config.yaml
model: "image classifier"
dataset: "reaction-diffusion patterns (Gray-Scott)"
train_examples: 95000
image_size: 24
crop_scale_min: 0.8
horizontal_flip: true
targets: ["palette"]
num_classes: 7
arch: "vit"
norm: "layernorm"
norm_position: "pre"
hidden_act: "relu"
mlp_ratio: 4
head_dim: 64
fused_qkv: true
bias: "all"
qk_norm: false
parallel_block: false
inner_norm: false
patch_size: [2, 2]
layers: 6
width: 192
positions: "learned"
pooling: "class_token"
mixing: "mixup"
loss: "cross_entropy"
init: "lecun_normal"
residual_init: "zero_last"
optimizer: "soap"
beta2: 0.95
learning_rate: 0.0015
beta1: 0.95
shampoo_beta: 0.95
eps: 1e-08
precondition_frequency: 20
max_precond_dim: 1024
one_sided: true
adamw_lr_other_params: 0.0019
max_grad_norm: 3.0
cautious_weight_decay: true
max_steps: 25900
batch_size: 128
epochs: 34.9
lr_schedule: "poly"
final_lr_fraction: 0.05
warmup_steps: 2590
weight_decay: 0.0
adamw_weight_decay_other_params: 0
Rows from block 2, named by matrix and row number. Rows with one number belong to one neuron. Each number is 128 + 32 x the weight over its row's rms, rounded and kept within 0 to 255. All counts start at 0. Numbers have three digits each. After the name is the row's rms in percent of the matrix's.
# fc1: MLP up (model.blocks.2.mlp.fc1.weight, 768x192), inputs 0-191
# fc2: MLP down (model.blocks.2.mlp.fc2.weight, 192x768, transposed), outputs 0-191
fc1.229 105:146120134196154143157092153121120150136128141089107138197155123142121123157184101073087137068108123153131207125101201114121071140087132134104169153139150123183084178091126117125081138152109157057125131168072194147120156113140049144092121108106136161186123080129061203119155161141162129129156192142158186122134147156120131120157120149121100124092113143130111155113106110113112120063116113109187105136181140111088107055122104114149178088102087186152129098155102111095138093157135177135125123119143170076123101115125127110162152102152148180110055147122109151126166161089085133064
fc1.230 089:168083148184152090095146147099124083196194112111160103134153103144165170190106116177129186090179078142127182131148113134063146092156086180127146100147121149149170181099150179129119137137093123085149156114110133109163085125173130125108094133080140078162105088169164127106082133155123107182093117199089164140061142134150072101087093131152046152153125095133069108071148157136132157161110136122153165112151108147066075129174166133050165123149086145149105187159078152184103133146136133153130128124121096094137099139149116094121133097164152164119163133117101134142121180112138095142
fc1.231 098:071177187159141029069163157096174159140159145122158102134145134138162104108099059179132161085178090156128178120110098111166161166108150129136106155149128107151135137128133090096092096126086134131120140167112157081122114180079134094078096107157122119148118147163102181076117125112122153152138132187093136101144094135110124173082078118157090151100159079170113135134125128114102124180078137176114095110137134119130075163135175153145136147166148100031137128145118120142117142166146102143147157124114089134075133209119092112130102076168145158172047133119062115108166082153059110158
fc1.232 115:111202067116107155155102118139115157097052159138171097107123156121143136108181075093156129116119137145108114143091124155185135141155134165207118127114124156157114179129108120103128137165154128115120120106151083094173143188133058152075147160154123094157159163125054112154092134100075086154128103136172120139136094116114106113114171155060158194092146124136108138174154139138162100139145154162123164107162136092151188137109125157164182081071103120164088156069112142133107146138214195166075095121148115099152076118084104167202124152159101106119089166144138117103153159133136125198
fc1.233 071:090184098117137135130174136096073101155097122192165081133071139135133194164101087153167182158086165062159127148171156118075149135161171128149149174166061141091170113125163200143070203115117078139146136104184097133107115092125081175105116134140125146126103130133106142169112118135095165139135170125164117070127102159151156118130085166136082121155127094173158078093163165157144152202154144178131108145120129148175080140136115106111184088130124091096097132154171103177116115123107143143169153179150191163105112146194149090131165087147132134145115120147099193159111104156130098126
fc1.234 084:163157093192141109126150128128157132154108146126146105148123134136185111126090114167149248134156115060097152101156125141147142120121140102172076143092175161215140116081081162115137115126135063153148119111167138153132132143109114123164110150137084119141116154208129125093141094148158189171125066151169084141077154140088116159127070131176121110143123105119143115127181185173142143118152186154171123150106142105151111157154104160148144161167170173169165199144131124062183164124161152164106109114120154123093095136139088156139145146111077073114129163178189077098154120141176100167
fc1.235 099:150192145133148178110096103112151080110145124154105119130090136142136157125138140114167103095050088109128132094122106106119131105076167191151151139174086169093121152121122154135189147139103103109151126233138161144132129132061095109125155177125101144117080161153204164088121158154155141147133085099093162103124132138196136125115150122227156159214097176125137125142156097137117159147085169123031122138171124100099127170085155084149162124098178141192099167172115124113131117150150161135090162121162093097066098078137102136118163115156113169116157097091115147128130132116105186119
fc1.236 107:155089144120154114110103150139199152163184135085149134113173138160163199080173099096113160171114155119125193136142057142098111191105083156135134109109152105163086124114182089197159125085114172118109115162127080108121069144090166123110138087150106188144096146090102092105166071122157123166055144144140140126142159191078077129136105103068181129136097153132123129106139098094154082129121175174106170106131161117172077139145134116112124142114112172130116123093123120147161121070110099082101123195079124150133106144117093172093095214133117114108144106092162183126095154161087157121
fc1.237 080:140154151153115170129135112081178136154095137173158119109113143103087110146116057076149205119149119165096139160125153140135149183221081146150070180085100099106157121118106214148129082128133160120197153128108099150125118156183108107147121134116060166153133136138166113137103129140112121168087049097078161143111103083119130153120120094161071142139140162160183121107152141128140144172146115168178154155130128041096111088131099137159143108167176094174183107113106106123110084140096192148148084077111150160142122142080139152121176152136142153164107143157132120108137193179165102083
fc1.238 109:116116107154142130120055132116094142144167056182106161096153163141127154152038079083118100115137093116080085073131175150092118110130143106141111122148081105163096080061047130139113140109093107081143150147102097122191085115175146161118199192082099121179125180126092154094144191142105139095139132135126095097126101112170156082130134150115082138088063097135100130116112118117192074119132167152165120118154137147078187173140121174119121075137078197096133099068119161145093095099124102125127138157121129142153093116135092115106120111130176094144136179151140138153098079129139081099
fc1.239 099:127143131108158094151135124138137162086159146067136093079087060168146132140103095118081178125154116115136149134109087129153093065126128092099147090193086099092138096106091116111107113149135211143118128143123133148119097098180112193122100123113114155140113133113200115124136066136080084107129163050092216151119141116125190162093133170128141077133148137127081080064185156138167177093096099136116168209114100064117158131115128142136170074122125155174104119121158113132124119125097148096116108159082088072123095179127146082092106126081131186171113095131160127122097153104092173106
fc1.240 104:101167127130094131100080157153103127048157158177152109167091149164151155103132087144129080130180135127088076129117144046135124114130105124135110103104141104127094130150160128179095141102109148176186108130163160100157117141160090097131112090143136186124116074105130147162165161085159104155124139062171103140123148090128165109177131159110129155109080076103154076107122112126131125134104117107159082145133119201120143036078150101164176160124156177195141077089145087120172122148098187111142083114153118114149219172086109147107147089097119079150134156149116156135154058163175177133
fc1.241 104:192122150115129076155160130147122103189058128089127124139100141135126163176101071152124127061113172088070146163111088131078160152096149161131131118105090134202117145116115101117237142118130159117119135112157140133190094178132118104124124144142133171165140144169122137154060182129183160149140142101106135132133089118129155128119186122108150188106164052128115176129130073138091162189090137168136154146164101100123105130219074118136110124128109170109107145133103136108083089144103102162113097138124165135143110176149127130162167070104152072187132165105139131096085177118121187077
fc1.242 090:118082154078088124155090086109136098091153158084066156092085144121133203141128172113103102136103082138077177173168140089167152172140136148130171031093113100124164153162152141141143149145099136124101103130143144114159106076154148120131130116140072158168155177072132139143155102101144067127144149108131111117101192132107128100165146096122148097117137112144185156143173103112152189132149139117179067107203122107198161138058156086094120168158141066093154153149144125137083136165173117107111045059105113185144123102119137143154145131128170134162112083100094116134092121079114145162
fc1.243 100:127143133048106161148093114198095143119081129176139168164065068128113103115137092133101124113124179100126091122117143087199107105176115088114121149129130159094105107117098144161147163143088144146129080118130153156215108107105117144126140098074144139091115116133135177098191153122165094094142158052159110145126098100124127127196117103107080171139142124110066092143133137132137112146101156123073132151066066154094125099110099141193129144168173189166162129145108145163103108133158155095113078152155096188213161160115095111090161103092142109129129117181110070109104125085199112144
fc1.244 069:190146155087201182156127125123119130143131142110089127113157076134133116169177046092153188160129101115128122135113094129130154063087134200154115088133150194129148148095159134156148108162132122142113098115107111061172111127119154198103147100089138110126134162095086142118101159056159159133136082145147106117109164157161132140143099163141084152052120090120137121114165130183166105113045102133166111110159155083181135141153140174184143161162142139118104148136130152193154092124104080178159162141149126078197142134195136141099114145090113134149119171158164147102173114174196099149
fc1.245 082:106121119196122113137128101145143104117127101085108181088189132182074128165144110123165190139140085095124134116136140152099132118101081085110096087124108149138082104098110121189142150115118112112142119107103111121120129082127116133149153116158136135140071077193103111149111135130180090089119118192085101101103085122083113147163152140188178095121102131094154151160169163081205113160096106141109174121161115166190119145163090067139150170149113102187163104018105097133124128061162114093085052158126181193121091071120137148149158139111106126177124150116079117114121100102132082121
fc1.246 113:117063155044172117114142132118155086119094086121131076049122090203110130088083153109121155156092092102058134126182128133153136047182140106135152114153153111085102079143105090132142143126095174141141121099095170144122123105150136143123146111107102168116154139151125179134111134114133069109121098112123133176098144093149130122124105103112136153134153173104041064115124121148176097123134201117080121174144085128206131127056086157063178133111121113131077128047171167155115116099091153138085086141086112152147108145133103103127087080108124141128144120170176112171130123153192132124
fc1.247 101:078091098137108154127112104148184164123141199095130206128081106162117107167127133103169074162148097126167168126159149007162113143135090100069134125129089104109173120120178144136115094125149143177106127173114202059153112118140110115178123147081157116121154114129123119137179154091113130143111061143134146125071158098106075117130096142100119071130154160071193098169171137120138116159132144155116116180149122124156123096147104118122175087182127110137152152178161112135130117115200121109126113165135072126112142116087113103086168143116098114124121049091097122083055138135122179177
fc1.248 121:105078127176154147125127171110071179126085101106182120170126146134146108077130099192123133152205134083129108124112115095161074170146131125108130106072184097182116151117132131146161140167111164055092197158151074156197141125151162067130160144153108103149093115120097150212129061125076160128051117131077152096117145139117148142118176105114186140149129104194076120107121138155199118125083152129108102167148130122126156074132148170126104079141075116099138146132156133170140143104148134147070151154091164118153086174156134127143135197147131139154126156135118192120110142152177119104
fc1.249 096:180117116114106158136143176080115091120151201111116111116101129107128119126092114160187215130172102158126175089133144134146104131110122161091110136137052109152112136076183180113141131152075128158106109096090135077154111110136144165083088113134144072127076101092200136109151140122161086147145133055134119153155110107115112112074091156157153168174147094112138150181152099118144100037113119120137148082152121135190138133121167105150128166173170096119139092103167169149099113093129132071169079171150153101130093092120131111109237126180130113097112090098119161070137177167127139098
fc1.250 092:083194067100163108126072105143132132139098132165116102150147134130087119059125097184099163158125119120121099090112102137184138101145134102153133150120160115167096149135137114070128123104121147076058093138139149158110122136126089164072150070113195142163080143078132158139156206141181138126223195096104128106106058131164106095121113074123102087133116113120081138164082102151203143170144165117078157114119111198109111159087140092093148118161140122188118091080151093102131123114110135141102111136163169144143160194082118090121154175132168104154158142191170128132125101138147135153
fc1.251 100:134105133206115173168095140123094130093144099151117087149063170104081144120159116085092057108110116176140142111082102109140114159083134156147114120159158134128100115124065169139103144089171186153147137167108126154134105136149117142189184082142115138132094167195194109132153116092108151101131106134135098152077134142162146123174104099130152174123091118165163094106110097159160101223150105105084116174159123103119116077136083110162134114085115150125128147100106060157138124061126066117090134105084140128195138192049122155126100145096119107064153092087157155087161137130102109184
fc1.252 104:165089127147095101150070147108139166106160147139084161127112124128105099129076078106092080125148133055078124087169113102127170110104163121122117150116111106191085096126065109100210175180066155097146148128131133147177102164144090169084147086071145163165156142128154105109090134084129202074143150136135139100122115152124129139145182116076073112114103129164058162116124128144118125128099100181126106132095030150076196177166083171136146097153132148118121114117131146120164149130108117173140081142150158154154069148123119122133091159184123147104138161182106212114120109130130097109
fc1.253 102:115106155177099085135118155061139139161171070117132074125175147137094089120113092105093150141182152190104099109123072137142089145152166122140136077214099114155105140128131116139115118156164092104122089124115091100136106114126094107145091226124126165105063109174122132071070129090145137182174112089137102142123126163102148146131190152145054102081154155120123154126131102164170183156176121123154187166152173101088134107188123130102155121148115125112126175092082079127132089167058113150128177112119133157132108169143115104146114099102090109131179143161136110172156188151061162091
fc1.254 077:121086108082154130097124106119149125144112134132133156127142086196125168119044154129161160096133139130125093113177123150122172135078112141148148163156170089127130143116097179136207140129096154111153112114179127127122140097111120196067144123133077168075107143120149174105119166131107113159113142081123174192115113094158157103108128156162148092145161152138143157103121160115109084138085117186113164094125153132087131096046162093129196150182142110112158129107177124137151107105141151130182139212125188145094152114169208144101126134097099192239144180137131105109142155194099131104
fc1.255 103:117137122159158127164147135075148123123133074175168165139151127140152185104132076154144154168143100071132130095101140139094105112107135063076074087130122090147089100163115099145163141074160188105128158068073101149064084142095107191169126129107136148126163117090138128078082167135125115173157082153101090125118044134157091120098163154142114084191072133133119126139111159142133062134153134141127102095084107159061164134140099113134126077148143151136148098079127166101150091076055116114131093135111150184098076113132128181102085117131176082140104125129106192116109074133118068087
fc1.256 096:156120162173085099095128190137098157172185180113120079188145132166133146130116094162181145108185147114086131121170116141136166108163109189157126099092111170138142111105109097116101152113113129109138115156124121155171145170118144083136134119122110125162141191162111155104113066147095134200121143155110115129163153183105162168105098140202087122143150099130168129141109136115099151181092094100180132121145161069127120103106125134093129176126157124140139191116175161165133157151153222184201126161075066093125098140169165100191124121154164113145078134166101055150165121126183170141
fc1.257 095:126108197107103148074127184126148165104104114104083076136128106158152045105106168149094122085051128099083125147128125123147152107140093100131117093150078130118125174168122155098142124139112112103149054061119181120108122061077106112155109163121157137136158173083114155106139099137091102048123105129146126109139106170068157076131132090119173094144212151149102126124112099157107081128156174077152072134156087102175122128101046111126148105157150095106115096106160175105069146125103162128098115121132177144130064109139170149085143187143112099123061095114119104125120114119162174169
fc1.258 106:106137105122157142117137170167179175109070140069107111188143121143132115147070130157154104130149183108126192137134156087080199114063147135101118137172073216122097127101125114164174138158162130170089106125095094122103072158149135144118127142106131097084119117143094174109130120125076123109127130114140059122161068111129143173143119141126119186128086119150161093161158155170131168105128132095155160135168134096176142136102101115176101152117081139120121113160179105171126115113107127122182112204165135189191110185168157078049151146140149083120105161094121105115161125109040136088
fc1.259 113:102108136105136137130087201111145114181104140114083125110159126182164117114101069119210150117132115128129149127179132073172116140145149138118139106108084141150124126159097068133141136095120109143174182174143122103087163139128093093122181159130123089143051184151086116093129056078140142097102076144084133133156136099109176162118099107181114112049123116175140126112142193093128080153167151076105144103156144108141113098102109150092053039073136142124184097162124113101138153119091193207154187155122110109112132155155124147134190154094127130142140101106108076149103103165107120131
fc1.260 107:099182133104096148175076118108173147103147148125110103126137175143138148100081172133128087161119151081123136123056144115105115074089102105161079107109087141103116133158110117148149106130093206146118132149100135061162150210089097125025166140124151117100099149104124073155115174059111153086159207127070083110125068094176138119137128122163123124104087111121094070188156065133129082131129141165152144129107127072164128178066074137142149145070177127050141132113126153075155139149102112100107149113120182137076138139061130142136123102125120136143115161139123144118113159125123115099
fc1.262 062:092105074144167153089058133096115102119070125108082121177174169148118066202097130071148170165110093135160160143091157146103112168145147178160145141121153086099139106062135177099168143108113152116116075128147065110142157088128104157145066128146096144159121189091183112129218100128096115152124096150166117054164096135157151175181154119158173102148154107092150177115180172093105093154069169168129118120115172118125153124155099136149145118132138117092158118112136192138129089124120117139100108106124176107128157062161121127114213192125118108139150170133137123096123100148105117102
fc1.263 094:104138219112064167123116058082132133129092132141079088121111089153117126145147162114103127166143087119172166151186198095147124122159141104126136094128096112134185184133184143117147115110161125149102124115114124194194148137145102107080119089157136146178118161082179176110211102067147033111142102103145131107136166162182131106145153127136144064134149108145138102175144092120130119137131180125158083145133091125177167132140127104118105085162101125142155166129177055161110102131166113110113081130119133165144136088093140133103131121105175119160118075099121062117083135174123179195
fc1.264 108:107150112101114092113072064131126168141117197138134071183044089132150067110130111139130156110120115094130103095153140182144101091079115088131108089124154117152148105124103169116099107140079114125182090165187169140110137132070148126137054088133022114173133126090111116070068116091119188074104111099166089147145093146106141117123147200094133148147132121128103100107096164103053112099156094139126109150100147092134089095140043146133150188115123101130142152134176161152091181107136111156114140052164136155106139087086127123123115100117108111136059121163117113112141121151163148112
fc2.229 094:168150154050153139086135142143164088071076125110123167133138160112054088085144129192060129114166130136099098132104096154150165130148105148104153192149147134107126123133116124209142105127098125122093115133120104086102109137165158129124132065122150089125132152190125141162112105150127154150127041197093174138129180109162145166189163168120079135108102119169112112056128090134141129168165141166152133121214155120153108111159184099095121108140178060161091162119126131108100146133095193174112149118123130167141150172110148129085122140145109129151172134120122065113074109204159103160
fc2.230 083:109152130143122105255129102182137137109076183082154146129157137159089102096064082133137131135170132130118101098120101112154113176141156149103160216136100119132079080111102169193112082165152108104129137095129098141152140162160112156176087183101146138090094149141172146156133140132155197159151097141105108164103133143072097135174166112147155085162079142119143125138089152083184110155138143080149134126162182094102124123195126096160171144148146078075116113095106171114126139100152198095108165072131111118113137132168150115158145092160096064120106158093119122155119156154166146104
fc2.231 097:090123119152109096193145097153133101146106115141157145150146129105140118149114086120145089191119166135135078106101158112111106125076224187091090174107148106102100078071156144108130137167115130122192155106136092175142128196119144150167162114084144067082146102209158185201136159102102167114073128109101100136154148150104105081144146120103157159157117157132135142131145075110183130110107091168141116111150164083119177127161075137143195157136116177064170134091111145167130145149107115135190105128114155103152110165166106121091108142095084046076169088139135088154126128122167107096
fc2.232 126:116080150082141148096121162085115143124167152137142179127149081166200102092132176106114111175138128114141133146140167147106129114122143134081131159159075059124146093093132112111120098194095064071169115142128097097142114154181105141171133149191169139183127099101122100121138061122079152072083147171112141124131176163160120148180139159127116067191132105166155111108087170139102119168077073110142104092157131152181099135110130151138141168128068115154093123143128075144113111122143121123130087165135120115125108069149145203158046094094154091158121117077141107044108173159171117151
fc2.233 049:137057149142142170118137104133132162083116175101109142106146123079127095129098162119160120129112144179089126093096123138144139164129094170059091148125119069147098123150181085094150083119162126085089190099147164091074184104069095134181135121149129125131125080184152171122168089154180122160073147117116126069152195086164071089135134136122172084113098147131134165146129189160157059077143129108158174157194190117087182103048188141164136130124131156178142081122136175069124083138147134144121100153130111115082129127164098111161083103160114155133139141143135102113130142102148111135
fc2.234 073:180136119111101180141145104119113111136149147110197105143107121185145082129119133086116067125131125113158122157164153145108143156135094184149197115174119116057126121106073134127167153169190155089135173199081085141092140135138124130140136123138086077128123138159085186179174082123162148111092120178091148135110131146140129115120194108120125124135135144154125099156145078111103053099080092136129173083093126130138129135170150138119158161073127093135098105029050117169099121142170162099147145081077144171111101150132172118111151110160057126097203147099137115145132145049092139143
fc2.235 122:218073120124140137098105147168148128155081169095134114183136075125157153123112130124117103098111131158168085107178105117127139163100089177148139116195134094157124107126132185083163097147102173109113089110092143136124147125147080146171105147102159118092079157057183180128106148090128151047136136182121049160136110117071082029117113163121141110117138153114075112119119149177155094103108060135116136086143164126196104174121166095112165127125097151116104166131066140113104094127154134133151117109157172116110156201100101131178135187121140141152131130079078096167102091146133132117
fc2.236 113:132163178132190137135143098115129096108118145126120116089183192169165102135163138117113144173157110089103076141072123138119138109145140071173129136077115187117140100091138080081159112187134074142049147089132166073138113089152127123118131096107114148117158085136162120103144111166122100104115151101111193161154133133113156136097196138119119031118079205149134118124091190097105092136148130089166089125154108136122140174165114142166209144133111139150106125081182187152152161097118116171134119094065086157117137185106089127185142090110121106094124092109092147188085128114185127115
fc2.237 071:098147084129092121146179148210110113088064155106073150101126148110095146148090184127132161121128105108165116118096094151164066096064201101114109063078135100135178143160117059177153153127103151083157058124110158142134122094141118089148125160089106103149071124151121130143199120105122105144140106167171074211148170098104134093130123145120096115149132118058177169101133129129115117159114123122087092094079128161110119181141178154151164145097147119165088148156189074199176152106123145155088120137134112128143114166123095182087137173119118151092134101085135096126125094150108169099
fc2.238 109:127151153106172121156157177090133085122149150161131097112137084120100136083137166133100132168102154171079122090150122094157174146092079120140090093164143102159151145090067087150103139142113111123103170173093123166140069157166120198107118097185168127170101132138215173171108156193107158157159156151113175142092163165163121101154069115168104116141155108151166125085135113139137137140104134134131187174164138145063073117099152172094097166129090145181141188078144077105044114111136165149146113082118134134153184070107139202142140146110151129176163109189122129122123149110111137105
fc2.239 104:085152113109140126149195127084080109127123132167084136115085111151149172061093136097141171111088075159142098052111090139128088049083104119151114129135097093203161062189131108162119047122100057159117128066162108084188107144146158122151129148162176131109095133135104136168093168125103122088140148179157083149153150060144076105102084139165141143125134124147140122142080134081102081184169154082092124084152124156153169192123156055130152129178104088147127150129088129154129133130131135153161077081122107076149116141154137115138131164110115144138149143106125140114116081118164115083
fc2.240 119:064103139074130100082191085123103148122145172123146111153198090140107085109143140117142150157135141138079119122137157093147112164099109108099102068120043107106115065163095127156117114120129116098100156134155085128177180177183106175130107175141084115125098139171143098100164148163124229123126169127128149130135086077123143123150163104174143115069160119117131142130080125066155101142172195129075132150115187150144182117142117152122154103077208199065107144088138128154119108145138170158163096169128147146129133124105130115116061091109160122105120151129131179098115180106192111105
fc2.241 098:133086151119103121226080068120123128081128170102117138128130116064108108099080105140112094131121122149050143145167083103175143162092094133155100138148120107131092147180116102160150080101138177120136148124133102096122148095157078095183136100117138087207160158138193152154138114134110110160177173105131116156097076181113167121105101109150140072107102133096120133114138098136179143077115172125133142132064084131050109079145193109102098164102118105134116131118073173086112108072163125157187118105154105122101120104148067133167164107174108101109218110097092150095174131117133158139
fc2.242 085:117188136128078174200076165091161121118114120145146177122073120118131031090125143196114143166074069128174089167107142115117144088144083146154140215127139096125107168121124153137167118124114137138051128127117151117058148123108117100145142146127179116175074168140099114173134136101132116164126121116081126131132135136150091060058149128083165118166152146175111135096191139100107140117115150126125123109119121159117154118125141107182179133118113158215118104127113124131125068091103123185120150131126172128065150076101081139200108144170191155123152154142126125068119148127133126191
fc2.243 087:076076132113095138080130124187145137157119150177084107117069115096101136063128126159213110100106159129149081137145122131160101106090124094096140161151128150107086038139122099155116158112147130125137147155122146135181157087133145157158108165153097104157102128116147116151105165119104203136125147115144086109077096106177161145098082066129165051035066090176127133142143143160109114134132165126093147085163183167115174129116163154158071107060093112171159099134126139097121063133168132129171146083109160187098182126146122067128183124120104127112130172139135162158102146138175137137
fc2.244 056:045122117130068118170140110101111120155148140104149181128160122134178156113152143079110155138094153036084144151158155160136130113082102120136187219108102086124132079115157128151128156119108123208129137179098086078138164099118129144106134116122075129158108142144161033139177133101134117150120095154141099124122107113137116172142173124078173107094125139146152158140209092176170211127108166169118147090104074156163125141152188127079164128144128146091111110121088148094109120082116174148111087125152132128146125074150078170112122085132111075127183096127095159112119148108128194092
fc2.245 070:112142128160151132135108166129143115104142101129085153150109135069103178130166128127120039161119125126070131153148155142073103135192151162128103090143179084089129143169189112126088145018125063129071115125164093118117089116119124143182153143066111110168123169107134140069063101103116131177110097105151111109163117151192141172106093101141100123132104152179153134148137119180093115138176083046123095085065206155136157105120169156107135154135104060129104102162066104117089181115084124155146119090136122138127148106113138130125089102138161085141096151170093127116103120122072140158
fc2.246 125:097162156149134081089106080125041147115168078134047142116126161129148131114133133168118097110101093178171129103128108120129050107113135120128103081125128119196190047185092157160171136123102058169120170111135094126136154144136125076173138145106131092124211191092092103191139121162098092087185165193117113135088099102153151111131101130140101134153139117075155146174100152117098133148133148129159124089196090161094140152105135107107122137163083131179140144120112140087124134114137160141161064098107117107086157112144093102111140145175116097117122096092146133107159061100083151188
fc2.247 101:097144142088113125113096135125136096155098120121134095135128111097142114061088153153145143147089094129092125181117164145144088135143101175096155108083113139091121104164146156074086164123104108120107088132109163127159118100087135082164158133160145120114112145148143137169131230108137065134180144171145118103121150129113072136096196175091090151184113174151157112122144168148122155140100106012118109113126188176143065121138150115168114097115125141149132157111025143118149111136091163200187107120125125108157095132137088141117118169110142181121183175053076168106158139101150163070
fc2.248 112:126142191094125117161106084140123162097137093121105197117154068087115084056141114111083120123131120123131110080080109141086145156130142156165174139155150161131149107123100107122190137152164169155135133085109077057081108046145110132146123050093088129114127137109151109169083109135147119075124128099112142130142098186191142161074186139163102092099100173129177099130085135134101135077173116097146208122112085132109107142161105104103157134100129129094092178120126087149124148155160111104140117104136118164113122082126203126122152136153142073072222087128159107164149189163147163146
fc2.249 104:174151072107112116158113125090172132122113167081143140136182091143114161164169090143100181150146121148219050136130122126145147150141140159069183201126145125134105157117088109079150122171100094170054120168129099146029110136091143128190134126170158092185118121143144096129127119049163176125156087146143099092135131202141155113124137117102159119170127088155123102091136124111131116110090115155159119173087138159137191186156136068102159139174086158149082084136125113101139128123134129095123150116097139117178171127121174052178132124171102131144148152128125089159149143066126135123
fc2.250 083:136089139075093151129085080108067132154130084107072149121146099077124112154154065101209095124136140134110109132178160162177117152065068071107123182163115114100147144181107170159218207167095109129095123129088141119148120071118142142175119159126134089111137148127145153093169148076090122127147136090133083067152091100153158173178177100146146162105146134141137125143146137159113216149100125163118118143103119143156137094145095139164125153156109140114137075121153125099128128106154137136170151084092124115137140082161144116088137123112046114123155137163089214129108101181116152057
fc2.251 112:180119076150122106086179104107160133129080153162166075192159107137143143101163113123114166133117193129120115122145167131083133140120083093085076081074139179112146063098115128159149176063087148137140129182102090134110131116129109181117102180184140167148070135132175085073096136122125143144126179139171156123151147074121065114164154110107126061135088173131120184144135080134099137084132136123122085106121142173107112139121143168131113049092155137139122128128087124062110144144140162086175120139183146149112109139099086159183169198110075180151078086117129132132134121098133082180
fc2.252 101:067143154099122058101092123169142068167138095148133164136114080124124139084122094169082130186146143221147151115139131116133155131115086117121087113118114139126152144166167087151109148150132128099099151130083179143132097173143131195135173121125134130187130096154171190204135159153102163077073177124115119100109138129174171120128124122199108097101131093218125121071122138117121156115079163131167156152148087182105151134086155163108129131127115088113137172128118033115068154094141133156180159051132117130130099122128168160172171163103133110167138092123079127169100122152128132179
fc2.253 096:100160103153089119109094075108091160072112145135137101030114166057139167161140090158125173128083100134151088110100140100104138137149109104142143139154104116088163130127113154132118168063119121096105093166139093143088078104196108096153174163168129139185066126123126129175131153128074119216122123154137138154158143172156133075082139146133156054151117141164106115118136141087093138139078188121158100097038178128105164097106187101082118083094144125125133159105126169128131145081124107122134132157119133081170135050137110153104146121172134094183134101165127145142125047114130164159
fc2.254 062:123112109143118074148158119106095083111150125134161125113125175081149186131201125141089122153066163102130116161113135082119141132122090118106187097191144109112107150125133156100094104136107216115123174066091138148116140156197164154091116082111122125149168149141087125151110112122100122112157130148093070082124070131136081106136156165137143136060087145132101121121144099093143125075162124084129131164097143174174189122103151096163104067111072126163140126102097112117149091140132142070113130094102150140048168132116074154135097092167081223074152144168120129148151179114068189164
fc2.255 113:142164156126136115112093119171098077115118124124094147081132143100136153122116092132126152162055130152075138075131215107114147157148124134124065119145135080107194179178086110101073120150078117138100125182104096097154066123125116205135128131158202159108129083142162109186080146143158094109098164128126170130146144166148207089192095160147110135123126081155133148135102155162177163087142150117170189129103143127065133112135107153102128141140080138107116150120124070177076144101124148204187134060158083162092160065102114114134154126116141125164108100172099136128120139129113125077
fc2.256 089:106141134127134047255153136116146165115094132122172125160175091081079123144086086164091103157127092133130098131104108102108098131103105207081080204166147105121121085088100167126122112149191100099160117070107061159125126136123142125162112181077165079076183162157166167119091128150116207107160153140109093121140128137076099104150144129125132115180101177138115115188138081103159080151115174130137104108075097123067143113175152129106168142161131125135156104141113159090110119125098144121107154065085163129095150113142133122119155138133080121108106102142092120106066127157119114120
fc2.257 100:079102109110178153120087098121150162103044116136089157130103167122133110151112060167087107136125070087170132149128108133163074176110149094143220148126132136158152114192082140194106079141133100084101117126113162117102100123133170111095161148136121135139079110135150121189113130130150064149148125139118136171119076133171095106150141116088195084060097174125121086140176110170065155099169106111094148123164149160137150075129109151146084139114109163162171168153127074158147124126143104091153131093103122143131204113164112099119178097128181124138152196183127177140094095139126193139
fc2.258 095:115128154164123163097155081132121149111088075100171181104121134096115114186126113114074076142152134166115108119108070134156123125098134112154087227094131124194163092193126105130128163132103182075150145065084058155119092141130093117146104105136188084118122125161122164127074100092180154121125040152091144116152086090152120126180136108143132132099169133099119151089124126132137169151149099127109126097097107054124067085158128130137187145139124116143170130090071092166198112151176168132091102097117145164154106155104114133126119117109075135112146103144180174102063156194138125104
fc2.259 115:078125096101161093130171161156141174154111074074123120126125123110132138170082133143130044098109139088125119133140132101104126097124115101120144109072112091093108120056086165131052104120160133127127097137088098160118083143120113154207122097139178094130167087187146118128075085112112114097110135157127134132069142153083156105109168168125131098125097069157158171120214137132095144164102091125154113124088056192069151097133140127187127182101171155142061110132075104170142157163160132114088121093120191154144124102119171110100087122054111128112166146116100195095100158116135139150
fc2.260 121:127107149131081081101153103165111142134122120110109144144068126160150133137077174084126096111130105158132093069129162180135152107130102132094119149082086144152144142104135112114131157098103157103133130130081111123181167162178130125096194108199154126156120111135157205160196066140088159149110119191077125082154121145121131088135165107076109133094085109137086128076037118180136117102151121085127151162161124136131155164154153160145180065115114180093141149098127094113164116093211173163145155148142152146135085152062121103147159174081093105143164136183146148181124126155172195101
fc2.262 038:185169098142169065135116151076164192144179077130144133162121050121156148047147103166144119150121150140148078125126136087151064109125145121188066166175155143082098118177116145144147169168186167215134142120166130146118100154098115143077136111115145070127098143148146123149132153101088148113131142199113077117112145156156089091106202154159138159106135128144182135116155100139220149140110128124106146146164118160152181132138121095098136112123073119143195075154161145137108109104099105141164129092131063080132142147131110127154171114131071140101080114139104107155143142132081069147
fc2.263 088:091155089115100163169140131125113157092157076129168168110079147125141027101140131186124106193117061092127084193095104130123158118107133116148145217108137087093117149143098193199130163125119129097092131135126158100075178104138139083185163136181172169163070134139121143153162133106147119134108111121084118115123094135151114048106142110133154166141078209164131138100170148096140161152102144142132103136105110221128157088105138129154183152118142161148131094152114117127121091121089090133138122144126172138051116085140099132200122156159148145106148106130138195100127133085106156140
fc2.264 116:092155101083131116159122132166183119150097066088155163105243152115160084095145074093096135072139114088147119124127140107122138131155178090173158081110131102112120103083081100104159168127104098073156095115098091127061096146128134153089120081109106132114148171162101159146159144082123108115149138169133150078073116168118137114153098134087096130077065149118112169103112136175111121125120156116174174092144154079123152151061172141114179157124075111177145115097118133085117126132123162146080140143109127200124181131117127132175151181094064068086120205143124134115135146079109130163